python train.py --arch="ecapa_tdnn" --model="audio frame classifier" --dataset="tunes sung on syllables by a formant synthesiser" --train_examples=39062 --gain_aug_db=10 --time_shift_ms=50 --n_mels=64 --hop_length=160 --input="log_mel" --spec_augment=true --win_length=512 --num_classes=63 --output_stride=2 --norm="batchnorm" --hidden_act="mish" --depths=[18] --kernel_size=3 --stem="single" --widths=[192] --init="torch_default" --optimizer="adamw" --learning_rate=0.0015 --beta1=0.8 --beta2=0.95 --eps=1e-08 --max_grad_norm=1.0 --adaptive_grad_clip=0.02 --max_steps=13600 --batch_size=64 --epochs=22.3 --lr_schedule="cosine" --final_lr_fraction=0.01 --warmup_steps=1360 --weight_decay=0.1
Rows from block 3 of a small audio frame classifier, named by matrix and row number. Each number is 500 + 25 x the weight over its row's rms, rounded and kept within 0 to 999. All counts start at 0. Numbers have three digits each.
After each channel's rows are labels from the 100 clips, of 14976, where the channel reaches its highest value: "strongest on" is what is common among them. Only what is clearly more common there than usual is listed. The data: tunes sung on syllables by a formant synthesiser. In brackets: how many of the 100.
# c30: last pointwise conv (model.blocks.3.c3.0.weight, 192x192x1), inputs 96-191

c30.109:537489503537510528505485489475502522470515503516532469499515476488464499489464507520447439516474510490500500516473503484469510517501484491490458519456473464457506468480493480478474457523523500515472510499520461504460523481503472480443480476487504476505451464477486501520428510502520485494
strongest on: child-like voice (67); vowel: /ɑ/ (66); clipping (31)

c30.34:481468517483512501492491495544491479485486484477490538474492496504504449445487450491481496453490494502520546516511487497466476432498477563498519423514507493503474509490476516460480504453473478496488487513474518500476444460509498486529521522411489524514511516471469506466481497499454532486
strongest on: quiet level (78); vowel: /o/ (70); consonant: /t/ (55)

c30.92:499533488490516518516541503496466513515480527539488486533483495515518468477515526453511506472522504520491471499524523515485513480527517457460501501514526510481508464500506497503509464531545517468502503496498513565521531509498515492465514515517494491516500471476496536518491494508483527521
strongest on: reverberation (80); vowel: /ɑ/ (48); clipping (46)

c30.190:472466489483484490456485506532520481501486491471469519470463509482511492498493459488490496459472486503511496531473498499508497443472478552495505441498490478543490517478484508489491557485474504482536493509500513465477481493458488452535467525497519520491498504487509483470469495481454486460
strongest on: quiet level (82); reverberation (75); vowel: /o/ (64)

c30.0:500501456489470503483477477508492478472468515464485523468479502466505502494495468498508523519484476508502460465467496486525476515502502496485484494477472452536467561473484430501481533556479489453533507459516510511468493503496487494527477471506536529448474485488528456480502525489499515488
strongest on: consonant: /ʃ/ (78); vowel: /ɑ/ (36)

c30.115:524554536535499520515508516459515473510518509490495494504521488596491482492513492521488515521512503499514521473510495497521515522527521488522512489493504497487481489506538487538497491510505522511471491479529513511516505513500517498473493504479504494483490520516508496531499506489482535512
strongest on: reverberation (81); vowel: /e/ (58); clipping (41); pink noise (26)

c30.170:517523493515533524516519519512498491484507496501497506518487509501529470450537485473483495488501513500500462546467473498458533465481570503464537505479482542490503497476503491500513488542497502455499499502523485501566509544548525484462472511477497472481540502505478519518569516497513513542
strongest on: consonant: /d/ (41); consonant: /b/ (38); clipping (35)

c30.36:506496472506546509505509476485528506530543508526527508512524475500519494473560520513517532515513534481469509495486465483467508451479557505500565516488485534477505523492498511482532534453505520520485483521496466556569469554557534498536492513481482500524538560532481521502535475503469493503
strongest on: consonant: /b/ (47); clipping (37); mains hum (27)

c30.2:476518487514445462435454491515523478515492474443521508502530469518483508537433497530477471536512492465481490479437480485480455544497462488487448545514483472509449522466521500499480489537492547508495475486472517554448508446456469505482479509470471462493475495515487463508459477512524524465
strongest on: consonant: /b/ (79); vowel: /u/ (55)

c30.24:458500502496450497447504476498524492531481500497516525506502478492495532549470455485491512498500458480473478509465542493523467535499497503478503510501467492529459537482543504501463512532485524477521479517484527494475529476481457480500484508506490487487516485506516488478484471497492509490
strongest on: quiet level (72); consonant: /t/ (65); vowel: /u/ (62); consonant: /b/ (30)

c30.19:477465507519505481485491476496491481495505457479535513479530505515492496499518463511526515490492543492476514514489448443543479495466514522514510489507483493477488486483516498508514478450486507528470493452493523472483488505504503501493506464510490447511505508527488496500504468517519478521
strongest on: vowel: /o/ (97); deep voice (61)

c30.172:506513503503508488486505503478496534528485487520524487538517474510517470491469536509510495479488505506486496492498506486479478506513477518515491447530523512487520484496532512494492469488543499506502494526469529518499501461460472499473524511480465509547499505506491541491465496511460516471
strongest on: vowel: /o/ (42); clipping (28)

c30.158:492503533486494497517544527514494502533483489529497513505507459509526492510499514494529522479507467510516493555514533521502523442485520585471513456510505516497511479527487505505498498493506486472499497514501488503510517507503545494467519510508476491507512481494489537510502493492463505505
strongest on: consonant: none (83); vowel: /æ/ (37)

c30.123:498503528493515498495517512528485544508493513547481483545505463507535547537483540494507515512510492474503499494544527520494534485522518495486528522539561505541512516537496539470502511531529494485532530533507514508516496497489501527529537525518487513526498489515516543500496507525492505484
strongest on: vowel: /æ/ (37); consonant: none (31); clipping (30)

c30.145:494511500498525515491483496486490478496502503474504499498472485567485438456516489487512500485528500531509503491492480473479493483517498506509504487500487500483486490490498508530509473496487497497483481475524578492506507506476507473519495476485500486491495536490519501510482505489480547505
strongest on: reverberation (83); vowel: /æ/ (70); deep voice (54); pink noise (38)

c30.18:441495485473516463496508494541503492511440463512493540503482486500546518541494498484519545466515500464444479502488505501536508485470503485449538531494509499500507531497498509505503523500512507471550491522491494510507503512482519477519508516511496472499499502509487510487508450500519498516
strongest on: consonant: /t/ (94); vowel: /e/ (39); vowel: /æ/ (38)

c30.49:519543498523547486544518503473546524500530520532480490518515541524519512524525527457519491520517522510510478539529538516518559477491550458493516502505492513504529480541500508513505504516524491474506519509507501548513533549527532504482528530499518504507510479530502529526547511525503496555
strongest on: consonant: /d/ (47); vowel: /æ/ (44); consonant: /b/ (36)

c30.30:500509452528527520494454489469514479485522525500475528502475494504508499519599519465487473514471495556485536514491440507479523483506553486494539523478504530471474484480530526506520506500509527483486468514482500522547483538539516501487510499495473501506510530509493503506555512496472514521
strongest on: mains hum (71)

c30.181:446484469489462480470462487515518502524467479482498524486478506513512490490511496475446472493498487510438509471486512502476460503484500528465493460500454491525458514444546506512468504512508503493497471494528486486510490489457475477509437486464483472517517507522522464477496483492457504439
strongest on: quiet level (67); vowel: /e/ (63)

c30.154:498486524526465488474503494490476503522537471484500528493514460509490504498496467515502508493491471438515529517520514507493492490478531519509492492500484470476483449531485494509501490487466476507482492492475524510471463497479532492472515475510485450477511480528494483511481450524474512476
strongest on: vowel: /u/ (62); clipping (35)

c30.129:527464502540481508520487510515518535504517494519500465494531491487486500487529520542486465548483500489547550517536467506486527509502482506504490463522518499525493487478467503487508505510496479537527483508543484486509521504511514504481463499487521518494509494515522490512498526469489495482
strongest on: child-like voice (68); vowel: /ɑ/ (56); consonant: /d/ (36); vowel: /u/ (35)

c30.72:477455501475518478495497473545507514488458505512481533493476442458531495507451478461508508480443455467498501508507532503511499464485483542496489478490492474527490546480481510476437544529525475464530493508471477499484485462467510496522481532488485520508477470473492507443458521478506511448
strongest on: quiet level (74); child-like voice (72); vowel: /ɑ/ (51); muffled (low-pass) (33)

c30.87:481471483466489518497475469557444471491475524519520493476490487470494466489475468522510526461481534498495510486483492477470468513506467513487507470503524447488494524504451489485472495507508490508516475525453511511448484473500499473539516479484461507515446527429458511501433488497515520498
strongest on: consonant: none (72); deep voice (62); vowel: /æ/ (41)

c30.114:496449509527485504492455505501491493454509532505489532515496492477488444449499488489443444523464448514542551496508496520432478506538534525511480462494502500506464495516500505448458506494497483498492490510480531557524446496515511510473485512476474542513510497501459479494480525487478568460
strongest on: consonant: /t/ (78); vowel: /æ/ (60)

c30.9:456479500503424479407477525526490483501490475462507480505481529465512561604492515507483484481511495532478438492414464518517463552509476521525505508499522513491475511487506519519513507493494535481507524489494481453504483521481479508520487460543471492496522475489500475498499490483514477486
strongest on: quiet level (83); consonant: /d/ (78)

c30.127:496541513497490504507513515459490508528535528501511503532509536513497480504497521506480505485534518472480494511505541517522498518524509475495498517520484499467524479516523512530509452512525513531479504500488500510473524510464499511445487503506497458512497524514489503518488468528520500515
strongest on: vowel: /ɑ/ (61); clipping (32)

c30.22:516514513498495484515518462526452508540506510510510488501502486497491466490470483488483496486517491479514507515522570501458527461487475525487484471503517454523566556529471468506484493519514500495509535472516483527471528514474518503463522507503482493507470517496469512526488501544494516507
strongest on: consonant: /m/ (55)

c30.124:468529476464515483487473524518490484537446502498488481497471480509519524534478497469466521475527470521483473499487510503511525488516476511462492529540530512513487553521488516504488530495505466474537503517460506489480502482496473534523535511520484507506504495491505514485504505501513502499
strongest on: vowel: /æ/ (79); consonant: none (39)

c30.71:485474481504468490456447488518517511468534487508483539496502496495496514529527517486472489530473487513464491513477398496491504519445562492524518507481505526488485485489553528494493503487490530479491443523533478538539512512518506491470514502455504526496529486522531506486542501443466501504
strongest on: mains hum (83)

c30.29:473496479506515471515540453495469487488505499500524496496524484462513491515470507541536573479505542456445493505478518469499477478486438515502509462515542466494501518540450497447491512481492476509516510516464478518449488495478498490522531499493484508501476472458457518495458435545457435501
strongest on: consonant: none (81); vowel: /æ/ (49); clipping (38)

c30.157:513456535506514499509517504498448501524505504494536509483531470472506401434474494505465490507477506469524503501511489487453511450477509524452462457490511470514471517495509492466433520480500486491508475511466531528479502447496523471473496510468457521517478476480434494493440513504452507461
strongest on: vowel: /æ/ (71); deep voice (63); consonant: /d/ (48); consonant: /t/ (38)

c30.149:490506455486547510523499460502529520450502529499471533483477501472489506509500473481489488511488467491498498511514544519471495485512503496495479501463492491526503529490492471493505526532457504477524519481535472521518519530486531495502516507494516523452499489486496484487493525490496497490
strongest on: child-like voice (80); vowel: /ɑ/ (67); consonant: /ʃ/ (42)

c30.42:526459505534461510512464507500526494488510500504492541492521483498491522481486488504497470536430478512532550501509495529525497509477483544502478475500442470491487496487498494489435509507503481477475467508513505500458497458491514485480460510498486496503472448518508490496442485471482522465
strongest on: deep voice (62); vowel: /u/ (46); consonant: /ʃ/ (33); consonant: /t/ (31)

c30.57:499451499513457475464470474537512510507516495490537499470511508470493522537474468530474468490477485486528510505479510484515473522492512517530476507478509451508478502494480501468450479489505489521486510507475505495478453425471499495485499495478460493495499498514496498506428499516536522433
strongest on: vowel: /u/ (65); clipping (35); consonant: /m/ (33)

c30.148:510471488511537457509492463519529525531489495504527510498526452491473466489489497515515476553473494474522525489518494483477480486461507489477448527508486491526477526429486472491461503534519498494496450504489534529499493470512498475494441513440512524491470494478516469454476517493514526461
strongest on: consonant: /ʃ/ (70); thin (high-pass) (42)

c30.59:482518540496525522484506506466490458529463491510511501481505475534513499495498483472512541488479521482497503511501487491516501473483495518473533480516500515518495505496511529505504524485479498488513466523508567504493486514490513462545496510493541478482533503502522509521504494494446485509
strongest on: deep voice (57); vowel: /æ/ (51); consonant: /t/ (32)

c30.135:473489498506510490538500474511498543507512493515523487521489478493463513517478513518527486474516491475497525525519564515499488482514475518482495523520493472522528538539477485514504500515542495488497532489479470516462521504504498505507524496533459487510477513480490498489478484519488527490
strongest on: consonant: /m/ (79)

c30.142:481470510520509476503468478505525508519513429497539516504530480512492480491493495511479481504486562477503528528498465487504497497468489526487493484507466493471503477464519499515485477479503482536472466492490529469477476507491513484503487476491484459516505519539490488519483466503512492502
strongest on: vowel: /o/ (74); deep voice (66)

c30.61:526495518508522508541517508451491500509533517491474514498493477495503441403491495489505503512498484511537554520520534506463536417494532487478470458480475461498473478509479498467459480503497459481495501508527512527483522464511488473474480513483493495531463499453488499454488524488455500471
strongest on: vowel: /æ/ (68); deep voice (57); consonant: /t/ (56); consonant: /d/ (34)

c30.7:516514489489497504522518489494503564501488526563534470535528490502502506515469567492501484516494510495489492501524525489489489539499513472487485507489496504519569480491528529497495500532558540510516512561503496532509584482487500509486506523478478505574488503476500527512498516508499513487
strongest on: vowel: /æ/ (39); clipping (29)

c30.146:503542508524544523531521496467485504512486533494506484478506482538455475491523502457475521503509477490511518519525536482512514463526493467484510485510515499519492515505525497492503492491518491505509529494503567529500519461490501502521494496466546501501477505501531495508495502547473493500
strongest on: vowel: /i/ (46); clipping (42); white noise (28); pink noise (26)

c30.10:492551491540519501489512495483464495525519487494520470511522500565479484499493502520480497523541498496490517495487508465488504507529512470527508558513510514479481494489515501546546465533509521515461516463504547523530488499482514499484469466494503470501513548499483496516496479538517545489
strongest on: reverberation (79); vowel: /e/ (64); clipping (50); pink noise (36)

c30.147:510487461527494510527469516496478486497514507471512486471488483505458482496491483502486465477493471537510538496504526484473490498522506499498476482509513480481487515531497473481474457500488498496450510474480507507480464459503480520480514484489450511517484529458465485478455502504487510485
strongest on: vowel: /u/ (54); vowel: /ɑ/ (43); consonant: /t/ (37); mains hum (28)

c30.84:499488487505511502499502493476496493500526520506497494507497512485531507522601511484523533511474537507491506483483462487510518478481556484511595518468528535460487477511502507496546527464501514495501483521514513510564473580548554480515522497518527509505512552528510544535555508485483514553
strongest on: deep voice (53); consonant: /d/ (49); vowel: /æ/ (43); muffled (low-pass) (40)

c30.99:498548521519507536523491504444495476507486501502518482481530504564483471498526498508471507510521488499510517511491496496514491512512488507519503521515513513489488494495535501543515497510496506510477499480494572533489485487470490498510484466521529476485514509502512487505499494530511519499
strongest on: reverberation (76); deep voice (61); vowel: /e/ (50); pink noise (39)

c30.91:515486506480487526482487521478509532488485521481475516477494461482479552522506513491544505522455485508509514473493491500526478514507470517484500481507485500517506528514504487476487509498504487498531491500510483507498517500505481522497495492494494510491488487507500491512508488519480493491
strongest on: consonant: /ʃ/ (100); thin (high-pass) (55)

c30.65:509489488492506529507498492492466530505460529509469505507486497495515472483476521472463517486504482473509500488503518531498513482507494494455474451499494479535502547427506514458451530525506458462533498517501495480495503456504482470517472523493514528512496451516512473479479553504454460452
strongest on: child-like voice (94); vowel: /ɑ/ (80); consonant: /ʃ/ (36); consonant: /d/ (29)

c30.89:487505497480498513457547483536435527530494516562503494497497510485516437437480531494479528479489516483480451528495484501451511496492505483508507477514540484497513502497446506465505508509530502514519501504517502514502487511483519475515501496476522496521450460458462530530460490508471473505
strongest on: consonant: none (64)

c30.85:496464535492502473517476483538506480498495466509525526478513504492506482511493479479474519487505508484539487508518503501512524476470511536502499517481498467502498483508514504559493479523514528507495485503517505515500496499477549449467486504549482483506481477499492505542461465479513529469
strongest on: vowel: /u/ (61); deep voice (51); muffled (low-pass) (38); consonant: none (35)

c30.186:506493475463525528476521491527466494521493506500529522471473461471494476482469480499521515479496509442481483522478533480491480484495476513474483504486500439486484522537501458488487496520521492477475513464476497536478467483497463490518508444469449493490464501479473506484455490511518524476
strongest on: consonant: /ʃ/ (61)

c30.174:500506489478509495496523486456497519471499523518490473516483543496486515516491518489508511468485529482479468485492511494537480506505500478546501514473524504475534474476527498485508497509520518491525536524489477489502526502490480502524502517497508508494498497526533509486490513528518453494
strongest on: child-like voice (52); consonant: /t/ (47); vowel: /ɑ/ (36)

c30.119:500480493515480480488479477511511523548517471491526485483536490504447506508504507543504485525501509477502520493486473466493469501464495513511460492509473482515509501480529464509496466514493521521462467482506505495497483502494504479480480457470509463498484522537499482523492478530498501485
strongest on: clipping (55); vowel: /u/ (52)

c30.143:473480504524501464514489446498490470438498464489517505491526533498489477458486525511501486529504514513467499471486460480487500507448494514543467462501507490472477481514489502463494463503505499521495500487498478497515505478475515498458505497483489508525491494469482502506484479495504506493
strongest on: vowel: /o/ (68); high voice (54)

c30.37:483459467519477493504489466500484483488480504508519536480514522478502493507500492503517493502460503485480503513483520492500469484458507518493495488471460474484508472501489479523494440534523524484464514492507456525510526505491525465430497503494463472501485489490478496514487479495475509511
strongest on: high voice (60); vowel: /o/ (50); vowel: /u/ (49)

c30.122:480509493505467495499493537500507495455501485497498468486496573480496538565522520524512492495517537561468430508457485516520504540514516537522510527489473505492561493521508497520555481500444529491474535467490437472519519559515495518513514472550475489457510481512473482522539475494526450547
strongest on: consonant: /d/ (67); muffled (low-pass) (46); vowel: /æ/ (43)

c30.150:498506496509461483480478517497503503526495484497526497494523477500507474486508499523485495532499499461498507496501495505486498500458504530480468515510473497501448472444500481506493460506502496542474431477505524503496491498466539468423426463474502424493485496515482478504464453489508541456
strongest on: vowel: /e/ (81); deep voice (72); clipping (30)

c30.113:473523496510529487502522501493485495481501479512491497521505485523534523542505514497518503490511461511475493499500507485495534492508481476497512520516534498506499485527486518463498485508501479483530523523495503478472498483484500512493543524514490512501497506506538517510489504512492504520
strongest on: consonant: none (61); vowel: /æ/ (41)

c30.95:470480478545445481514467466460481515465486442497518530500500516512485518496514510541494510510507532502467503482491486474552470513451494490485502479495478511482468470474513495465482457479521501521475459510489510477498491475454483465481474501477458461490513514516496461504486460516468484479
strongest on: vowel: /o/ (72); deep voice (54)

c30.163:532518513513467514506509494446499511483489498513501464469525516514458543536530540491514507534478502521490487485485515501555518572511480464509512487503504495507511509503539510488471487546497494488504519500495501478482536479468451519498517469495513499489480459548526482531511523539485480520
strongest on: consonant: /ʃ/ (74); vowel: /ɑ/ (39)

c30.110:506494503490508509510511486511499551495540520493486502492481492464490538534462472510516499473482494462478471490490514498507487486500487463549497517461506455481529493533518469519536494497478510487506533504493473483479491501518448510517509470534509514463442490505498520526507492517502459490
strongest on: consonant: /l/ (97)

c30.121:501489510506492528500513449514503508479504519510520486458516525490443517528509490512492502499475516516490504522479495475532482543510496482507508491463520458444509465523514442505510464515475508498456524460523500511491526505488496494478517450508489481477470505512521513535486490507488493532
strongest on: vowel: /æ/ (43); consonant: /b/ (36)

c30.132:550508490520512550480483485485506509476506519500509491522522473492500514477469500502478464557472492481502504493479474466474478505510490514491458526488478461490471499490505472517458495525521535501485501467529502546483498475520509480480495484472525503490447485486492499525465520518531516510
strongest on: vowel: /ɑ/ (84); child-like voice (77)

c30.168:460482502507455458482465525501529509541502456464492513490492507486512492534512528489473453507505462541505515557478497528493538494427494502458476484488470507492483504421486515521509504483473518483506394525479488490503504528485503431481442521478465468497511467497486448481500478456474484476
strongest on: vowel: /o/ (71); deep voice (63); muffled (low-pass) (32)

c30.83:494512500518503481522518493488490546513499490520520472540509509513513545540468570503492503509516484506487512469510538491520517530505490469486497542506509496485537492500540512500475460555569521529506523514506482525511514480493493522478486500529473472553490526522529511496513498522532521496
strongest on: vowel: /æ/ (41)

c30.97:489518491522478502487508477432512502513527475501503526491516522486489505511504494512496512515499513473488518535508545496548485497525509466504512529479463504468500475490547500495500470468492536503484469494462522547482467509497488465494505509468489466492500503506492498499498472506498485501
strongest on: vowel: /æ/ (77); clipping (46)

c30.116:499498469469488480516504516515523552515492474524511472506502484511508504512485533475495514503476468525530515501518507499514530520489478515490485492516513498530549509486518520496479506507534479495544512556504502535481552477457468501507521504487495493561497495520508524509483497552497519508
strongest on: clipping (31)